{"encoder_arch": "regnet", "model": "image captioner", "dataset": "rosettes with rotational symmetry", "train_examples": 195000, "image_size": 32, "crop_scale_min": 1, "horizontal_flip": true, "translate": 0.12, "cutout": 0.4, "tokenizer": "word", "vocab_size": 28, "encoder_norm": "batchnorm", "encoder_activation": "relu", "encoder_channel_attention": "se", "encoder_depths": [2, 2, 4, 2], "encoder_kernel_size": 3, "encoder_stem": "deep", "encoder_widths": [48, 80, 144, 256], "fusion": "cross_attention", "label_smoothing": 0.05, "decoder_width": 128, "decoder_layers": 6, "decoder_norm": "layernorm", "decoder_norm_position": "pre", "decoder_activation": "gelu_tanh", "decoder_mlp_ratio": 3, "decoder_head_dim": 32, "decoder_fused_qkv": false, "decoder_bias": "all", "decoder_qk_norm": false, "decoder_parallel_block": false, "decoder_inner_norm": false, "decoder_drop_path": 0.05, "decoder_kv_group_size": 2, "decoder_positions": "rope", "decoder_cross_attention_every": 1, "decoder_tie_embeddings": false, "init": "xavier_uniform", "residual_init": "none", "optimizer": "normuon", "muon_scale": "original", "lr": 0.014, "momentum": 0.95, "nesterov": true, "orthogonalizer": "newton_schulz_5", "adamw_lr_other_params": 0.0018, "grad_clip": 1.0, "steps": 9100, "batch_size": 128, "epochs": 6.0, "lr_schedule": "poly", "final_lr_fraction": 0.1, "warmup_steps": 270, "weight_decay": 0.009, "adamw_weight_decay_other_params": 0}
Rows from block 3 of the image encoder, named by matrix and row number. Each number is 500 + 50 x the weight over its row's rms, rounded and kept within 0 to 999. All counts start at 0. Numbers have three digits each. After the name is the row's rms in percent of the matrix's.
# fc2: squeeze-excite expand (encoder.blocks.3.se.fc2.weight, 80x10), inputs 0-9
fc2.0 089:449593447440525525541564502518
fc2.1 089:480504558450421493580452462547
fc2.2 095:571440525555464431529519426500
fc2.3 108:452579459583485473555503497438
fc2.4 072:546487557501623516524488492443
fc2.5 088:524501461412562567557509523554
fc2.6 085:590504545428560538499506469560
fc2.7 097:516438504544594555565528519459
fc2.8 121:518530517534544574438600490531
fc2.9 084:466535576556531458465529501405
fc2.10 092:586498500418494536501507548585
fc2.11 111:500411483539582523467536569470
fc2.12 085:492499574485578576513564553515
fc2.13 104:551522518458607561515564512504
fc2.14 060:487516618551443528505486479443
fc2.15 081:477574439597532534521528459529
fc2.16 092:435544455488486519542602547544
fc2.17 101:604478459516580544526533494459
fc2.18 118:548519605471422471528529458506
fc2.19 108:553474511466541566609524539518
fc2.20 082:466464584583549525460507511437
fc2.21 088:397504533562485497585509476465
fc2.22 085:488390453455558494443507533526
fc2.23 098:497530631535431516507473504503
fc2.24 108:562523483401546580484512528529
fc2.25 101:538569574520456560550557459508
fc2.26 103:533517582425447483492527551570
fc2.27 108:495539529548573574538576470537
fc2.28 115:572474578502546530525414522540
fc2.29 116:485428404530551469497569525477
fc2.30 108:493564603477411488491529523493
fc2.31 099:531486598409511505544479493558
fc2.32 094:594552483496565519586485522520
fc2.33 090:518449514579517427465589530487
fc2.34 124:562562586471416521485521470504
fc2.35 101:494601475466555555523541565524
fc2.36 087:439528528591456498525460510415
fc2.37 083:458510567549535582498539555439
fc2.38 112:492393551468561456535504514554
fc2.39 107:521554506426521580491569485566
fc2.40 090:562455508526572509600459509536
fc2.41 087:432464481617493512517493481436
fc2.42 126:534584543553563549527557500541
fc2.43 102:504574525551428449527512458577
fc2.44 102:512517498556541550593570510560
fc2.45 077:543474548515548497461590535582
fc2.46 089:567493567563541501577536526549
fc2.47 086:471466599518582530477533524555
fc2.48 084:422477571569543539529555521469
fc2.49 114:525502546565587575473522482558
fc2.50 095:499471590496587556539490533551
fc2.51 101:543519562476463533599485540565
fc2.52 102:506467443621462478504500436492
fc2.53 088:516536461585492445467510443415
fc2.54 084:539496539537596551544510507583
fc2.55 088:547525543578551569566502524544
fc2.56 154:529546567549567532528591500524
fc2.57 071:570566563553546524490532447547
fc2.58 120:558531521490551524577603521505
fc2.59 130:525550486534559556583574538515
fc2.60 084:603533562470502481554523559537
fc2.61 097:491556549561525547566515461581
fc2.62 096:553568484504448579587502503473
fc2.63 096:540519561458542530477611459520
fc2.64 064:455536516559604467507502557552
fc2.65 099:526498561524589581549536486543
fc2.66 091:534521570532447466541523407552
fc2.67 066:498540502527608544578511537540
fc2.68 102:493503600549488538555459518423
fc2.69 118:545501594531538528414491440494
fc2.70 122:491463504421554485487442544593
fc2.71 087:582499486507597550527564465489
fc2.72 160:527569466570547563539552527548
fc2.73 098:578547527419509480557515546557
fc2.74 080:575546404528572521468523498499
fc2.75 084:558557561416495477547449546507
fc2.76 105:498498545596452497447582457507
fc2.77 127:511607483480545560531573526485
fc2.78 092:436537554541562560554565510483
fc2.79 126:473553545554552564476530545422